From a checkpoint of a small image FSQ autoencoder: 7700 steps.
Rows from block 5 of the encoder of a small image FSQ autoencoder, named by matrix and row number. Rows with one number within an expert belong to one neuron, the router's apart. Each number is 128 + 32 x the weight over its row's rms, rounded and kept within 0 to 255. All counts start at 0. Numbers have three digits each.
Before each expert's rows are labels from the 100 images, of 14976, where the router gives the expert most weight on average: "responds to" is what is common among them; "place" is the part of the image that holds the peak. Only what is clearly more common there than usual is listed. The data: streak pictures of flow and ridge fields. In brackets: how many of the 100.
# router: slot weights (encoder.blocks.5.mlp.router.weight, 16x256, trained with AdamW), inputs 0-127
# up: expert up (encoder.blocks.5.mlp.up, 8x256x256), inputs 0-127
# down: expert down (encoder.blocks.5.mlp.down, 8x256x256, transposed), outputs 0-127

# expert 6
responds to: fine streaks (89); turbulent (76); high contrast (68)
place: bottom right (32)
router.12:123106114093039138143143117103095108130204091137141113160111162141074076052184095112140100126144098148169139133100039132112112089162087099152109147102131120151104133121168166075107140070103068097162161155108145125157163097065154130115124141198132132120135067116143079108093148146069109137167172148101140136109100070120069174140131137137131124146120118121123117166124146133094076130090
router.13:107102115156162132116132134150117159106179095100118102174136101137123041093139145082088169134150096124168060141119110086143131158139140098136171136152071117133087148105153142146136094119126126115090125162122092137146173078081103096114175107117129103146161124108123146110133138218122086095145128147121074139139125061127124154094177161169107166114144150135142127108129152144101136097123
up.0:156108114142168093129101198073092130174116123181134086124131138128157149103163125073067086136117102175187170150163132109098178099130069122089187112084150089151165158146098169144084097179153149172120142157150092076164162109131123158114135145174127092123176154117144118167108100107090157109172098107161141126133164181117138054126150149132136126119106142119081195095113181149177121152129
down.0:142120156074133135141085131119143109158090140175168121114136144159189161158071137143133171133164129139120197089095163053117156161175100125113132117136144084101126152112110124156097138088118117107133133126092193182164095118074130133112150093085137140140121140145210123130105076166090154167134140063158122117114151169130135127181095131103161154116155138122068163152157103124122155052127
up.1:140145147151111131148068106142144129113099130104148176148142089132132104162117116126161085138129101141078177123058119084126140113109157144087076120165142163156147140123114131104120100182148091146192163102063134198164108136131141201124114093179154103133149123092091158082149114127141176072150101148156092174140163185115103133179173152102120075112143172147138141118089110117162128156155
down.1:120137122124153069132102117100128069155105109101066125120104088114115093118116174186147108154160150165129167094118124190073084146109131138101104123126105144104107093104139106074099113211149112135094104106137085150079141068137117163109109110136032120142087166105159150161109160110073163071142098119107089114123132170127097148134105126106113089212120106183095141086067118121114093119132
up.2:122210162110189142045125104125165093129102104097106112119134104137129117176139120125170090151172097127085138135151161131156112131137167119111103185129111126131093148170095155061127157153100105084126110128044163126194074087161123055145171103127120094096101101135130143111112141099090099120131149128097197110145125160102177136112172145117147107131134160151126055142097123146135173163201
down.2:124181140143040139132177105102102164115071175127079143155152116102085078118127110145112050060108051122174127112148166174115139102127159154138134160090121098086107122169131140073121087145175150098085114121090096101101111167105115158146167108142099127202126146110094132100130090141138090086152150104150185116141146189101179115109074111109118107134106131157078113070137132117137164154184
up.3:142148112060125113191169110117166160115132128189152062083097117102139126143154142149111074150172161153040152096108184140111143127118101178071119112165118112147086096132142110128127133130147108173169168042122110093153137116137160120101123148072069176118185110119158066159122112147081063107156147144179161124137122071128116091093079108114105154123093157160115084142133119179082132200152
down.3:082100100117118105138142144190110100106111153149123167108202136138165109109165168095109165148071113193123175144090119126102147130157151157119076199168095158153143092100152143132124153065146113121113178134079079119117179093112152119149139091067153095101050111153137120127132123134138130145077143118149142117124060116163121112129210123179156146085173158209134135152140078119166112150148
up.4:154105132160145151115160122104173141080112160101092144167169125117087166135117159113129135086128168130079151126125144182178150143076092054180140143171162104152108134149150158119083160158137142116142125135105066083084107097129126110116116159141049153156147139100187133128151173176146161197149164102132107167063093094115153130140148115116155105124139091108120048137144201114114143105127
down.4:151140088155101144155149164112083140165200136140083083065153130127120111111123137176113096157116183164132073159091117087127121128165099179181117126151173139117122100171136155142155112129181123117101185199133189099157136148133113129181144081163149113083123131137111134125094109158148119115121083091097127181137189060158164128159101070113120216076078111149103126128131107160126143170079
up.5:131118112112109123117104142163164155095088046129132118102172141165102150146106134108111082138140153128096138126101178128112159095112123105144102136084141166130190136137107171087129158113106148118141141133095106143181142103112152149105166149127103172148190149071226119117146147116077098116113180111131171173163114158110124111164122169121089068183120113084172126104116114055169118153146
down.5:167127160208150167107115149098091157143164174138118158120106137097083146134149151192122145118118124091054152110145130083144103169161137171167127122118117160091155186122130136133148133128116111093119131130159161104121088102089138121127146116177113108181091148095146129132070090144178152144138118094117154119051255106130133100139102212087090101139098141114117094155108143179086108172175
up.6:120093144073136132100141150104101146138122178175048102136199153195146159128148131146156145104133180119127128077125135100132084157101102105119128166156144103125147110103102137099156113174161092151103125088119083133156095135097128179103152088139064175170151156092143156166109152179130085130100142132113136084089135119132146107172122157124130105202120071083112129082143134114098187126059
down.6:139116141136090128161151197163144161164173121148141159149117116104106163187059130104131143174083181119152184104152044128125163146104079140172146119137093112170097127053150078116116118127172123128106126133142149136132074134088127050196161134088145160129070150147146136105129161134170091123128145114122113091106159222115125146095092087109114181119096150128075122111051165197092092128161
up.7:115103102059066122168189175151057128108116126130133166127135049135104100078143121089092093160158151154153055084136094094140107112143116143113127123091160133156199129092123094166142137101108111071092188121143187085169124140116173136134118180147128149143165167043131078175145194152076126140120162138185094148142116149119142148131141148183173130141092127105153148064185075134125191085114
down.7:119149161122171101100098119099194100101090090139109106101131068185127093096153133182093143083072142088103117122107126188111155119135116072127065169191139099145111086137126098115128163149136123113145209097129074141100116117155135096155125178114067133114134117126146179104117093143118102158167206172062057134101141199080135130153096138117143194140147110142113167124162190101150120160113
up.8:152151091090103172106105136161197120072113094151128162113139171102173122151181143128185057129126089085084140129158114108129125135127119140185119111117133158202159152150167170159151166115138172100124155161093114098139152111091137102104138035158133126104110162062171108176131126117079132155145145108122080146126160173151127127119160146125139155126147090161187107157109126166148137124154
down.8:162117149136127101138084142141096145106077169144080138149132161143088101132122124115138208094170129077170037146128154151143187107072164098179107162085170125141123115127096160144099100107109150133106079160134120109129158128127132125128076109138129146170184128153143124120150099195132068114136094125101045142116103128140099098113083110109101093082075124231179091096108086110133143165131
up.9:136131093123160148057130125151109131154136118121144033192145088118103156103120109075070143135178134098101140156146170184134156073154131123114128137142157147142054117188094116148136144103102148145146090190138157191110116096144179172178097198114138201101139141145121149061110120144130126108078140120095139091139125143122156152136103098135125156109185128196127107119162152153137098165114
down.9:146142107159093108112115238127138082116118131081183136065113134103087096084154173147133059089110171110146147123129085115175175100153144112143156108100149128150067117185116125063152129151120102113155078159119127106134153082191151158088133110165125173109078110105137143120142148155178140196090054112164111113091105203138142194112181139131098090097083156060163106100119166130152088125099
up.10:105169124139109103148101135033114081119133117107078106153112164094147109159086056128110116110122122098067092147184119091064109107181094240100132134103076139146133122093099090185090084120135133141080124162161153123110127182124094138215097092136150109102089093112122150184081103103140127108100067112128140155125113142155136157117096140167101140129145165165185167144114116194169166095126
down.10:113114095143151091126112081180112141182139090092150169136105194115148103093170124090125126139187039108114173123153079161147100110128139128165140073145144105111167184150113048144158159097114123121100189112124169111159155165117111165135112125153081145130218138125109166147170113110092120168122168125166091139125068166139133133157212161121112060136135128079123095135236124167140135094195
up.11:122148136068156173150090111084107167118117176143094152159115170095104140121142064105128107210125134156102111116108140114106171106149072155103096135166108134103124106105106172138130124170076113160087081131078128179149153108075134130114168132153110138155181156124122162143089129090117114126099033162140091143133164165143152136115056142120071164111124211112145163111111104118141135185152
down.11:106076123114083144167101142117134088081074131196140104179142190175161170133116126123103118132128129143208104169120098135158132136122115099148139106082051156131093124092124118111140158156113109191120087178098080062115114105045117144077119085129118114096132127140174133064128125159150106166160112119120128097133162117119124125124254146132123172148146096118122095152190102080105148155105
up.12:120067157113083157151164112074104142094126115151107088185079135040183056118180114119108169105106168105083157143117137149075093124105138169092087115093091103083163126098135174148171140051132064134133101141093159106198157155210165120123140095120110093137114168160073105102111118135133134125159077056141147120120194109125115147082121177152155109094131163130128111134182147073149120150148
down.12:083118080153117159150165177144125107144093127189142175117141103167154095096163144108097062132105142109163108093124118126105112156140196101099095086197143142102152147127151176167112154127132155108100040130077108150101143161105100139155171106139110113143106114074222157097132150123170155118101147139170140119132103164107163094134125150136152059111107153172160168147101069148183162157184
up.13:153142123115161158110137113164089146165130116155112132177087170050148188101118049120080120187061097069146128144152088175138110135116107123097144127071113137093157168113126152157135094149080106168116066172131098089141138126126112138104109075127104114170173116145124142146111131130144191114126115093085117172179134156184207139154119131135122138109092156148175173120067187145107173090114
down.13:107135119154163138114143037146099174145159085135142151075113185173167090168099151135111149124215067134109117152154107110153125140135146110107126138127102165141152164131123135101135119134120178073128093121138131126139118150130113166143175121089144150093127112150154114146094131177155104188102152171095097176140081140088206125157163152098118121106156108119166176119078114131167140091159
up.14:164099075055085130095193100222128133152130151172139099152144182060155100092159140111099156121146096136137153150109130140119084125083116081205160105122105120143100126182134200144103083114131105108137068164151130146132143119141169140151106139169125109135089111063205113102093119144087145097155121084141135139091128133119136079084103145160087160180132140176108113098131160130119107130118
down.14:111096167091170116115158178121161150105133164098148096091140196132116108116104118095171120142033132143127155145142159103159128131170113090195123144150134096112092166125149155116113118052181112099122109171108128119197131149149174213111148110150169135153137125150171173125068094100163140131093121111131154130143192186122124100127253144148142147145130097130135149139129174120079151105104
up.15:133197143153168146088115083120177128184087143117138153125116090140115117148109133121147114153147138102169154122121091095167098104127089067152144134114178168114108152118099082076116133169093130074144117119137160150061111135146164144100101108130178154170198105141125075146114111166085095125082035137114124071152110174153137106132186135094100100144160151063202190184133147097098105168124
down.15:165098168128152119170099146155137139146142127134153129139154073144093122156112156126086128092125120056154136104156128181097149104166068128107154129156135093140207108120114097030138081171152153183129141136149114122143085145100156129152142160082068108119059111159135103140124139155155090097176184153116138164092153184105158104180112142167109155129138152158180133091117130142178115173089

# expert 3
responds to: fine streaks (79); turbulent (44); parallel (35)
place: top right (32)
router.6:123190058087124122140165127136215141137133142097139155171156141111150041130117131101135121140229118136187149165100100115135130147178151121082139096149146132134101154184150134126100135130132103124092188152136113126109082089141126103099096167255124197141172168164120138138084173085093134139154140161107090166145118136079079155168165152169132138126134170154137141120163111092093136103107
router.7:139093158063167133126107133117148092143088187125136117115112110172097129135186141143183116105198121140162080145141108151106128159130126147070107174069187190138159153134110146144150054157080169136120171123149141119135099101127070156106124054155178104106099099156149141116140163134053139199121055064100126179131123113116167078111173135157152146167115115150171140164139185130130057120049
up.0:132155108148109120118132140158086207188094147126075099143140110131095154138095126080086132120157182154149114129140135107096090141115202169175130141106107163156103090102117180154140115100128123086173126107096137131087107172117121122191106132122197088149095117163138148164150122125109179175144163096137107145117148062131134169142157153142116143188093076147103070147130143169176119160144
down.0:094111116086145156108111158113086127109167170036166147143134123044078212124121178128161072174103150159072155077133134079126136190123150152147139127157106107097092134113095129146158157175147102159070098130103108120140122130182164071148157113159101156145144103094133157108146125074100156195144092171098097163148122131133194123150140123132095084104156098095138123092090120123065113133177
up.1:102145088125123095127212122164101077131190098155135148215120145199145081169167077093113088142191147125120132096135089103150120116162143093179149147141136179086117130163131149116156125195105156146109158128106079131113109082145134101105030125169092152104162131104146146173062096138117087114154158135139146128134165156164123095158163148092122115095119103175114133107140096158154133159101
down.1:118137081112204088119203104153186140099118099135122106026091117074147090147105138150065120072131164161130171153130148181126157075116173115167134118122130112118168083152119183114109089209153156133104168154123138136075120056098181155154201131154127128152106114101195152089116139184099101117146111142124141137124086160072138101146091155140141182184078135159090141133145112134097146149122
up.2:114138130175114160120118153129195162087083107089147168116104132085188106151119088159120125133124164142153125072154102106138086098090142158086128139170102162124131175144108126164122127087125179082135145133189127073086186108091178137160154128144123156114087148167123226150115119144122150074112115126097166150133123133149125097116140124149100150149132101085107147117131112122157123143100
down.2:134150124081141154094116028122087139112178145121118165098181151064127112109121088115107085096064117072097116137208128159125157143088190145132095142164092125108089173113185104135088103144165157204098117122124159151168094120079106131126102091099191125141155131123210093116130104148123082093120126135141150155169095091122123136126163189130142086143095113201097156137121120127113154092140
up.3:161121139115157085078094174136172077113110079155101165146051125098093110076127067084121110125151174149100133153115126150133115123208103104118143110099181175125160165123092043091138149192137143150090164144180124142128152177116168175083177113176186111166124165186096127096118160129184128138212157137155045128161118135118177149133102144169097147157045117138119099118144063105133155144172
down.3:141191107068198119122098105121132177092111129160134148103116090153056128166138136175147191113126085130154198117146155154118138138116166079133134173119096149118176152109157049094155140170143100118139147159113192144110152115154129149148139143097154135103145138118065142119109144157149175098070096138130052105103043150126171133115138132132156066100122129117150107098084098099142114100166
up.4:182108169170145100176116140088090098147168115134087174135135082151103132122199048102205060144114091163129121161165154128126161128145152155165104177156145107154053139152132126159142119181157111133180122169112121154081103084114116082178130125116138116122183174143155143127078130171174133106174129170154166110140131086094141151140156134114171209075169092138110119116144184154078113136123
down.4:114127104089110107141089111122097122108086170166123055123122098093128133101132178164070103100182138188091133138148073121104134092093149146191122109125132090112127170182147133078142149208160079138135114108118139148078136099123152152128168165125112082075117124084050123117120082074120110114106143164066170128119117122174176096107059091118106107128112079099121148137098137148118162147117
up.5:114152127139104077150153169133160124130150089130099116137116110066085113137157137123138123129089127131123119133178105139070085117125148181117121106114168098109105090131095164149082184172108110169184126169147220100062099115155123110147158146087109159121095149166149127136118087159120127203098175148120117133118146121099120134157125201120109178146124168161203107114125042147184151128073
down.5:121144119115131140196107117149107111095175188136089114063138158083057128147103185141135120148189124112097127127166126125094143113119172126141183128078115133132052154140111100159128105195125095107092045153086084137076128106181076105120144112103140098143141142088084089126156133147115129176098144116134145146149066129115148136112103109106130100142140124150166088119183095158103126097141
up.6:102119147144113138140131110126093124081086160111097123123142141059171126077075110093145138129167193171066167126112084132157149129165116170073088109096126153128158093159137143153098137160159070128100148142138167108104105143139109129195125145121146118048141149154138135133140108114070134076154158130106124200105106169143170097123099118141122149152165097160152136079143137061124114082151
down.6:149075124117134146110092125081134122100152102137118151114140122130158114074118128132157086127076134097157130162142066140142179122141202125106112166095147095147108140118102123146115158122141117102132152134076146161095136134182091113123148103103169117191120140157082129080124098163193072116122137093159087157167118091130181161134183151111077131069111169132161128134124189115133113126081
up.7:139105111171148142141158148085129094109152125093139165135128178145146084153150136138150075113084169156098140103102117142127085139148109157113108155082146165136078167142158163161028118089159152167148171111162159158130163104107126143118126062112136175134146081117128103154047136104097087099129151188132098106119158063127156148087130167110121117106164165115151128102122145132131073153192
down.7:086130080157132107137087118114091145082152125163117128088115186125189139118181153082089152099148144150085141136157120116125131105114146073111085223122166088126109120108152081143176175093057143149116186140161146099082153120111149101101165095109133125077114112115126065108129125148135139131127151156112083121148079050147164148152148140119139103111089119079115141129128148106093129121093
up.8:123151141111078110088075123130118112124156084082128168169170131116071150107092104158144121092125134134120130179090137127139129134159126099096111132086134131184120151065109128129150180164147133108173101169098132088113112134130163100131167144070103064169131097146151190129134096176115094192145161103160132146160135131112061133132160179072111175164107132119149201177147186140153147144115
down.8:160131048135145098088098192111108126129172148080068062122103120133067150160153133145110141147154125141134108135125169107135147147121113081077142103122126139061092184066097139179122114176137107131132096125123086144092130082096166116143075142110126137091080169077075109147109144055109148068059060071138146127160074137136071152137118143103132111109161163146194137155147094148111150117146
up.9:130106125107197151109180119142106184064149158116104193204105116147078090193128157130090080084039091130104145179132130109123077115129087133157102096097052164133122094097121127143151128087126138117133109130125074079090147147131113140155167177122084146093080144163141078162134135192097081145110123134129150136134094072191121158172126144100160114120124157125124157145126174137176094138155
down.9:188127056185150129077109140120146136117139111128128137116129154087120132116132129107103152153209123109111121159178206179090069204119114159129117213128119156114125130120064204107103158065150160116183130159133188095170080125125124134124128146132159075106162072123132115114128080085134090190119125072136118089072147082101077147092151144129152138150146152078162169168114113130112099102136
up.10:110139137165149052143144135124091160139086107144130149142105125147127146084170104129118136157119104133175166095154113111147119120124074125107146121159136106127092123153112178130200118181133147177054060122114116163148164106136129107135118077145152207124093130092108156098048131117106092093140135130149090127078108150101150120131183155193170178116148112162154126150176171052131091109122
down.10:123142137123129069153121138135137167134134084181133074116114081131160138164139137148151127135165194128099109117162194172121168033147136110158118123128132116130087173191086118140046127189130099128118102190122152113102162132100128176151121119112156112142137144140118153149120113133115116214144176111096175098129155227078174106166100137163114118109155156147113156139125166130142128200106
up.11:130126132199151090077094148067161151141144111197118151125127147093105161094155120162132071160096090155104144171111131073188113107148100146065121179111147158138155129201140080157090151095174101170118110167102154099179207134138119143110190128083100125152160158090149060160175165085168092118114147163131065142117157121082152104158149116081177147117207148149129175086104143135134154136137
down.11:073094081138085151117137145124139101156151090166117119158101120179119155132128129116101167058168135150122099126138151169163118127144069151087149123115142148177161163172130075164129138165143095056127041129108101120145069084115137154142129129165167163118073159120208142119123166099088133123099161128163106115136105127171189110184091084134166091122102138067175121122102137150112088096190
up.12:130124126160123110107128124171180164142140122096172097109154082134110122067113100099064104141119153124128119113147150163137140091157192088094103114149145183100134105139149086121152149128143099123070090094112149106153131143134085178191149086098101139196161115163146170164174131161139113122160133143137089062129134159167176098131110114054135105126125137125136153165111088102131135153069
down.12:173135122126160157113129181108114106156144104090137120107099117092084100144145164127132130127085161138074107104170143103111064130135167069173122110153109179164137139127125076092087099188107111089147100140115153120157113120156138110124156074141147144110140079088152152123088138156131138079059155120118128087184054183105126125166072098116157132037104079110152145153131159101099104080102
up.13:104105090115153143120109163122110131121089150113130169145126074066061157108107147132091123103090122158106165094124144138131133124090118168142147118098170128182128104107178100117135076128164123157129134128142054098124133122174136096165176067052087116066071116137116127120131116132114177156155080089080141164118069158119154157184151102110096162137187182098126135164115140118161115130142
down.13:150138124094097121146125142150149112152100139116094077095108101128104154096130139129103088145140098070172156128164155141134116136187096142096116097130114067105112062089134153125144142085137150109125136136097151118123104135074184198136114167110132101158139100134035145159056096081124133108149104128144128124130208124160112097105114118139150090099190132124145128150147113125099119119151
up.14:147156089178146154097123141109021110167094097098109160145143138115090113221132090111088121138123128089092131144130151109131125108097129140119129122076152082116148064141163103152064137115142120123174194139133152129156122143125136088204107163106140138139065133156089106179136104098113117086093117117123169145146181118122118107102107161137074098157130115152157097080124140136168159138125
down.14:149108133141146188126113102161138098122138194105165133124138117082089152153131133208166127121088160147104070111142094062157114139098105098143161071156157084111170197142107146182153081126138095134126138101119168125152168212144133165099114096157127117060093146098122187102118150116099124107148067131141102116129101139147110132141111164157089110158082109068084088135140147151090205072090
up.15:110155168074124133138159131158114172151105076137072142120104164122093142092141094110144125108053074107130133149171124110142115152128104077137119074051120153146084129124090147165189083115107131143153125163081133145170115160095113099074127169148109103119082100122113089123140129124207090170123175130178142118146112119148140127205175141103131182162064146155191159106144188114121134190153
down.15:106088102068155157127080177165096166144099095091103130162146180100139131106120152164107130172157158058131111112137167152097139145143129125155104173089166101127115137150097122205113123108175111146115127114170066123099126167129161137156131109160112148134118129119096122144131126065098096161170094097096122143122081085128094118192147129159098112145144131139152137112119101080148188176086

# expert 1
responds to: turbulent (26)
place: top right (34)
router.2:136157098086175144144205108144161112122153129140146124110164109108015141128100117129155097082059161137105183100157087076153152145155178178117113129114168124099125122093094128092141116079117130138082146119145133116167124102117123149121107180134164133116125173113116108131191156131161131100067198121110122138102113160090136132077139140185138143118107157057124026157166083152138083125092
router.3:129133185148130140137185126137125147147164085110110137124143093123030102164098114106120143093103163127128191108080104111105113193162106160118158096183147090127180110041128065127111096155113138119105062161116082167085152172159129105129146132109117139098134122100096082147147133086127085079120224096118130134151104191146149120155170168087146096114139121180077125066100149107140115149160
up.0:143122131134095101107093111078134112105126131137146165137147083165191101119122174059151121171122130133113170092129147113113132159102146113116106140149149131133134177085142119133141138132171169066099106104122120142075135122145144189163174150161144135185169141139180124130153080141113080119174051111123098065107124141121160105140136134124131116112163093146082085125123151115080171107074
down.0:130113130151140147118143102123152153116068150134140122110150163154229148090136100150067169098113170114129119185141106102203153081178100123050148094125139093151111204091129154133064123177135184122150116120115131095147096153133107128159150108071145134132126142123196119098169138176196091128076150116128169121145119092155165181119180130062148138103128153082046169165152160081101131153142
up.1:129096070073125131148126143129153170107102162216184150129160172076110059196126166097176161104119100160138123081137136134171127161097090108136147165091111103076137117088114089101125163180093152089160042136140160088152107142151151198124159110150160101103128092145155100144064121133083126149134041091134159098124139082137146147044136072101141138122076164160095134128101118152109139107106
down.1:131106102194160131155089213143195131079090162194128115129164112174049158120151108154152136139176104060132123137089082159160122115169093158116137119106123101168134133105091138083095089193064183150133121081077098123148071125100154015173100162080125155130135119155145175092137150083127135150106165129126135084147134104125141138125095139091166158100165176173139133138126105122075101110127
up.2:115094119095147150104140138182157134151132149208150151134152101099185124179087128104164104134172083119128192132123107114149168161157138099128078146178130119098073138169142174134137157155118129073080201116136142123192111081158120127079127083133064128112141074121165101138102124119068160110134062180175126069119125096159188089132125134126115111119159134133163127119103168134151156123113
down.2:124097138143130145108164165150093098189144121186144139115101056133155146185161137167121145177099119175124085124118146086130122130127137086085161119133132072119115150135113131122100148138064145162165161090086110124143150109158098051098157152126156180123119139190123157131105095222132096104196176186146136085105127136107236159115100121155138135148122122082113143108111078164089129128156
up.3:195078199083147139151172134166163098085147091218101130098145144093133126103154106163130083137093158144103112103143126153135144125101169130125127143133114092090203192134074148061152165134100143121111120149120161105146094115099144146154159150143124103118201140171092109159105134127119129097151105065088116127131092184171082115137096171164104121153153149118128161067134130175080118120121
down.3:139097087143054131139163171145120124103165144223130105121135111161140140112149133102109158079175186127145171140122099163102139111169137071113097070113092140092139158185100137151071097069131126136080120173156112118127107166136097061107087179129134149120133111122176152151094181145155086149123162083158134113067120200094091103194132166111118201137126117169145101078143100135182103093048
up.4:105130132051096114183134118189150155114170104092140071177117100088184126154120128138157119128091101122121157163105156119106127092217093083114099128140134068126064105150181083142165130101129079096164153183100187111154103155129161103139137134203163075133114152200154108098070152116190085122065139139111123167122091159171162108150098069134158100124135166118148134188146119125070168074146
down.4:126119111130147127175088152121194176165104142163112149096144066167215107080125146135116149144138113145095093153170134166117192114122064136132112084121125112103107147093120109177119131102152140158079139151136134138109105155105169171083086094161084106142191125081080047106116093140106092079160135115136147129148114174145129146197153165119147118092141154114095153134135104108200112118130
up.5:161119112136126065119112104138131147144142134135145114137112087096128111106134106083160124067151122119170073109097123152146124180098198115095101138065109099089141127026131136178176105218123149129130072136081095108085151119150140229141138122144179098145146157092155153126098081135140124121179094113137083146140150130139161126132128169130091145143128220145136148207110135144155120134110
down.5:132113158160082136131103082145128121101165104138162119138142152150059181122149117168144166193048095118168132137115119149146138119140204089097141119147095124133108128101112133177087142080144082146130099122103128135130097165157083132152136092113067165170098115146133113124130117153187083116109119150052179111103135180048101142093120150147117145133122139154175148140148125085083034160117
up.6:130144107100130112106149105136167103115074202117121085146150100082071157104197077092130115150135133159118099196176068112126123151167138130080126159136112141098151127128132075096127129116102094158141105097085136151098113162058129192119099088189194103145144216116110065103103056132105155115108135140151135081120164185134139102128218152123146100077179201132128183156203140108176089178140
down.6:127164102127171154140088093144113139140168087120138135176101162188076066131117157150135198059070101159177138106126121144114086171150113146106129108119109097133108153198149091118077126147157095120141146114102133140128089160136109104191139199147099123188125164156170091110163143139204098133135115096096123111114108165043092120124074161104091149098146157105097178156092130096142098162153
up.7:114147114127151112167128167172156126019107141091107092197117182054159170120159102127131108078120104098145165104135172116157133066128077169137125139102123059126105138069167107123141102156152145113078117093140151135186109172145160077192111163187085191158113146108162136100076139096218109106076156134089136144135091123145173087123121158152159143147104135108158131146119143133113137086126
down.7:128102145182136133177142148148133185114098124165104144080125139202189143187140111114064092182128165164156154141110118190134103121113045130118133102058171131129162102117151114090089179095100144127142119174126075103193126182152172197149159074158142132141134127102042107085132105099135104128153137071136159136102139102141111181169101116133110099097139137100129101158086137085101135145102
up.8:143128104167118095163104135124132091118138127153142122135106087055132129101119115171078098171150088118176148124115092137160054165119128095130162074075123073093157135201161117094126098160148140143125118125193121132137129108117193091124178147177119158096138130171116153167194133194109155147113101122136130125120112126105059169095146190107127101144110145150167153163118116171130197086072
down.8:113148131156118124161138108156143154153082079137138092090159096116096126174103154038143100131118092080193084139114162139074155109064133157130119089130097142077160116173111164121091166166143115142136108107121138147142159115152123140153123139142128135140111112115084190137151167143129183163126092088144176114126067171143035166153140141136157077161099123190130132123162066151121107154104
up.9:140106135069135088178083138111130228115063132113181120118122137133143107131168123182112079159178156118131176170109129120156147109104129153117156088088106178144102149114164134041130133091126102146139133133107110145064134133113105194137124147137087095128198167155143141123092051091101091159105135127139139166128064148172105096168098086203104145067090120135174178136135150109121151146130
down.9:174124160113136133166088206132054117106188111141128133124130106187066166117126130120154088092121120090121056122115097150097099134095143116145126141114169116133119081062109119073133109107148147139162155167059152141170121142235128037065137115129159133168153157132138110149113118118159120103143125121136159095160095161108074156165186095137145128096138144093131125108127133090109150103108
up.10:099127099131165164176189134145090068115216151123108159105192098128126166147178100121129107061122151125143138102130131158089097165117145174148142131121191170180125149104138061151107167138161147139145133122140125138132105129080095138122074135129080172058092094159154114116192106116138119093103099147122115082102106147166128117076104142134215181071155048123105131092071117104150131119130
down.10:091139101152097104157126140099117168091092117118106191094104151123143098112132135148124142120159132105086107129130127152158080183138162132163137117104151117155163136137149137150121122097094166094121104142124170122169188106126120094163158169053117121160101113094122159095164137131094102171123129115200018133116104128153140166110129109128116065107084165097089166119039143130145168111100
up.11:105089139200146131160146163150043143192142131146135128107130123145145130060139095151086176072115133145101162124190156155193145075084145177067122072114100086164114100096142124211157158103129118160128142142117116133102147156149112113075119101121172159153060173103082170158160096101102124199142128096106147136135100129162124113127202178095167152110111137129124127125093094134089146114104
down.11:145090116146118121152087042095165102131139131121116173113108164166075123089140113081147117152125142153175168156141109147165159075128140131102100148097132111137143122125110134179097114140134117131107132094197115148146111114110155184165099075163052103131125159101029121113125155077113090120187120151135143169153180098080137112083084145087160173126148098094112088091139153123108146080098
up.12:084134092113068124152110101072168114121113147124171126188143140133110166101163037158148187096126119153161135088111102124131139111086088121096075084137139140123145148164120077156135164120117072119153139142144130112113128153151108069174123142154135185139140151106148088138097146159142078048084161097163145152119102095105143190178151160156131155104086146094108150115101147118128145096145
down.12:120096112130202097164137139113164117097089124088100109112121123069113126136090098140139117111194156172098069175139110124150181066130057103067104088137138129085132154097152072140105127165132113119132120187117213123127116128114115207146096151156135093083129171169043057151125109117132080164109139083119119162118245037149124127119120146109136163139141152047143143157123144108155158136132
up.13:205126089080137146165119147135125164129100098205148119120215115153188108139079155155124108113145165138118119119116177102113110125136138077128132107144061133124105124157096092057129100142118130127131155102120128135101107137110149182100118175107084134099165128120092113166092147089163117155156147100116105138076094114146165127120078132171096162150192117129110138118148081141138148107128
down.13:100163105120132128110151134154066138178218062161135176175125123142077117105119109167138183130166169145091139086129102141164134126180124139124097094097102119114099152161137094073149087094065118093105083125137093112106117131116136091098154173099146138166110110113084135119129168125111111092141182140146114146164139160133172101136185081099067109126119125057148175117137150146191121132124
up.14:115105143156158181128169126103064060114131112115092057115128079140228146097170129129146072168096169113134089170187139096127075114154111178126094106101187119125076140091104159147145114145104152173119198148163160155164147147183165172107068064133112102115122115163114105130170109123147105096139146178119129105128107143081189112096075122136157144129094059142170132086136205119101158128134
down.14:110108125164156151149092060141154106082119090135097186051109123093164081121108063111121154087061176112080128146144132108124082173110134162168098184135143158124139158147125137110142127043100180114145202133118128111149146114092079081124168116042159145118112170127206124143140149118100138068089125102175058093110068134158178100102158151111142137140152135124143127129136063144152147089156
up.15:153144084159157139124127115146159118116109117126103134099075048076152175128113091158116063147159068160113170162138183173138142101112107173138126145165105116129126138142120255063102133142157124101127109177151084157122110109146127163057098082132039137065182153106094159147122134099111091105128109180134095086097128086141128150120144184099109147102145136138186153147139150152036143139113
down.15:103165116150133145148087084135067145161154127180145119152125077179130125123159161104130159116145145155174108067185138163131125130116083129102122159132100102124129123121119206053124117109128125124087106104123105161150141129128113082089146121202099133169123196130160154108101122142083079140133179119101104090123095171148152153157088161154106141190107133115157111099115085130108164138087